Weights of a small segmentation model.
Training: soap at rate 0.0026, 5300 steps, batches of 48, held-out accuracy 99%.
Rows from block 7 of the encoder, named by matrix and row number. Rows with one number belong to one neuron. Each number is 128 + 32 x the weight over its row's rms, rounded and kept within 0 to 255. All counts start at 0. After the name is the row's rms in percent of the matrix's.
# fc1: MLP up (encoder.blocks.7.mlp.fc1.weight, 960x160), inputs 0-159
# fc2: MLP down (encoder.blocks.7.mlp.fc2.weight, 160x960, transposed), outputs 0-159
fc1.268 143 [134 120 158 149  94  77  94 136  91 150  94 141 134  84 162 126  58 169  96  60  96  80 151 145 112 101 101  24 156 139 145 108  89 153 103 134  95  94  99 146 148 155 143 149 201 167 103 146 108 123 142  81 210 111 105 100 161  84 143 103 156 154 162 144 162 175 101 160 113  89 117 122  94  95 107 116 144 182 171 105 161 106 123 105 151 119 125  81 111 160  86 186  99 114 185  95 113 148 115 177 110 139 128 138  91 120 119 142 148 119 152 121  95 122 133 170  80 147 149 139 102 101 107 117 163 112  65 156 166  67 133 133 103 164  86 114 148 138  84 135 118  53 129 141 119 144 127 131 156 160 100 118 199 121 148 151 136  49 103 112]
fc1.269 080 [ 96  61 171 156 139 153 133 178  82  97 122 133 126 175  96 164 106 144 162 135 145 108 131 160  19 121  55 126 131 126 102 157 187 162 146 126 126  62 124  78 157  95 133 181 111 102 135 112 122 206 137 118 141  85 164 152 134 142 100 155 152 141 127  63 142  63 121  78 140 144 152  95  82 135 120 117 163 129 168 118 105 132 143 146  96 157 160 135 147 159 147 111 131 165 178 154 100 115 139 100  81 122 137 133 140 117  91 181 168 168 112 106 152  83 161 124 166  90 111  97  79  90 156  93 148 141 138 155 122  89 178  92  64 133 115 193  93 148 137 149 129 102  79 125 101 157 164 115 151 185 148 187 167 142  98 150 108  96 106 141]
fc1.270 080 [126  79 167 201 175 136 156 142 154 120  94 184 162 126 105 114 150  70 130 116 162 165 138 135  68 147 103 138 167 138 111  59 106 131 123 126 192 115 122 162  91 104  75 201  89 181  95 123 146 165 145 149 112 128  49 147 141 134 148 133 182 126 115 116 119  77  72 178 170 134 109 118 148 136 149 156 191 186 170 101 121 119 115 167 141 132 151  79 114  80 183 139 119 168 117  66  80  94 135 125 128 116  77 100 125 130 141  74 140 133  99 131 156 100 146 108 135 140 117 141 121 135 138 143 171 189 131 196 129 131 132 145 150 136 165 108 101 123 190  76 148 135 153 117 192 150  72 143  97 172 148 125 144 137 122 123 193 129 104 160]
fc1.271 142 [149  92 159  92  70 162 107  67 148 133  83 109 138 130 149  96 119 105 116 156 116 151 105 177 154 127 190 162 101 167 116 104 140 163 135 104 158 154 137 148 162  78 135 149 113 126 140 106 201 152 163 118 129 122 176  97 123 108 134  68 137 114 113 144  90 164 132 162 100  87  96 126 127 170 147 196 146 104 140 159  81 134 174 110 166  32 140 139 157 149 133 161 144 150 172 103 121 143  47 139  88 105  93  52 137 159  64 128 136  90 110 165 143 104 149  82 184  79 123 131 169 128 155 104 171 140 167  81 130 156 104 125 114 161 120  99 139 116 182  98 120 157 172 109 143 179 134 117 152 150 131 120 191 196 165  86 133 124  87 153]
fc2.268 121 [114 100 130  72 101 166 194 179 105 109 101 113 107  93 147 179 140 143 109 111 175 141 184 179 128 173  91 140 135 125 124 109 193 146 112 165 103 111 137 121 108  69 125  80 151  72 132 174 164 207 105 135 104 138 121 125 224 150 150 141 167  95 117 142 141  91 127 133 114 145  70  74 190 124 105 141  95 150  78 150 133 134  85 139 119 179 119  98 128 190 148 138 132 107 161 154 126 107 118 113 121  76 143 199 169 135  96 158 119 167 104 143 124 117 110 142 120  83 116  84 147 177 152 116 148 125 141 158 105 122 102 100 139 186  94 142  91  82  34 143 100 108 116 114 143 188 131 133 134 145 140 102 161 107 125  76  75 156  93 144]
fc2.269 096 [110 191 151 117 173  90 118  84  84  53 145  98  64 107 142 120 166 119 163 106 100 111 136 110 217 108 155 129 132  89 117 119 133 110 122 138 141 195 134 184 160 185 104  66 150 179 152 143  93  87  65 151 120 184 122 110 133  82 147 146 203 126 135 156 123 101 131  90 139 123 116 164 157 107 141 133 133  90  97  79 115 125 138  97 147 120  85  52 105 124 123 137 105 114 103 124 131 167 157 176 124 160  96  74 105 100  85 122  91 116 114 125 150 173  53 168 131 162 166 118  97 139  77 152 133 152 113 116 166  98 117 180 137  96  91 117 195  92 147 121 169 133 160 115 121  97 150  97 116 153 109  86 181 120 170 118 146 142 103  95]
fc2.270 092 [138 184  93  76 112 172 115  97 115 122 145  94 112 140 168 149 105 159 123 147 138 101 103 116 153 129 142 120 101 132 119 165 213 135 146 163  93 119 150 125 170 102 218  86 192  87 176 124 141  81  49  51 105 147 199 110  97 142 132 130  71 107 116 155 112 185 140 123 133 125 130 192 104 133 113 127  57  92  91 135 148 136 178  75 102 143  92 126 111 161 105 150  88  89 170 119 147 163 104 135 142 120 202 152 121 114  99 197 152 131 150 127 144 120  82  99 115 116 109 154 109 123 148 142  60  73 123  72 148 147 116 128 117 139 121 143 154  96  94 184 123 122 115 149  86 145 177 109 107  85 116 124 103 158 137 120  62 122 151 144]
fc2.271 122 [106 128 100 134 170 165 137 123 101 170 137  99 121 136 124 154 129 140 130 128 119 105 101 127 130 145 111 111  83  92  81 111 202  88  93 174  98 135 102 195 128  88 103 124 143 127 115 154  79 137  88 103 129 113 138  88 160 141 150 146  95 146 140 108 160 148  96 136  50  97  67 132 124 102 112 134  89 129 127 132 148 155  71 156  96 157 131 138 113  95 147 131  95 108 150 158  26  90 148 122 185  82 150 187 100 105 135 143 143 149 124 101 197 188 133 140 140 114 105  99 129 205  35 155 148  76 148 156  96 163 173  92 171 181 152 137 163  92 156 163 108 162  71 174 117 155 123  88 109  72  86 119  87 121 105 157 123 122 151 157]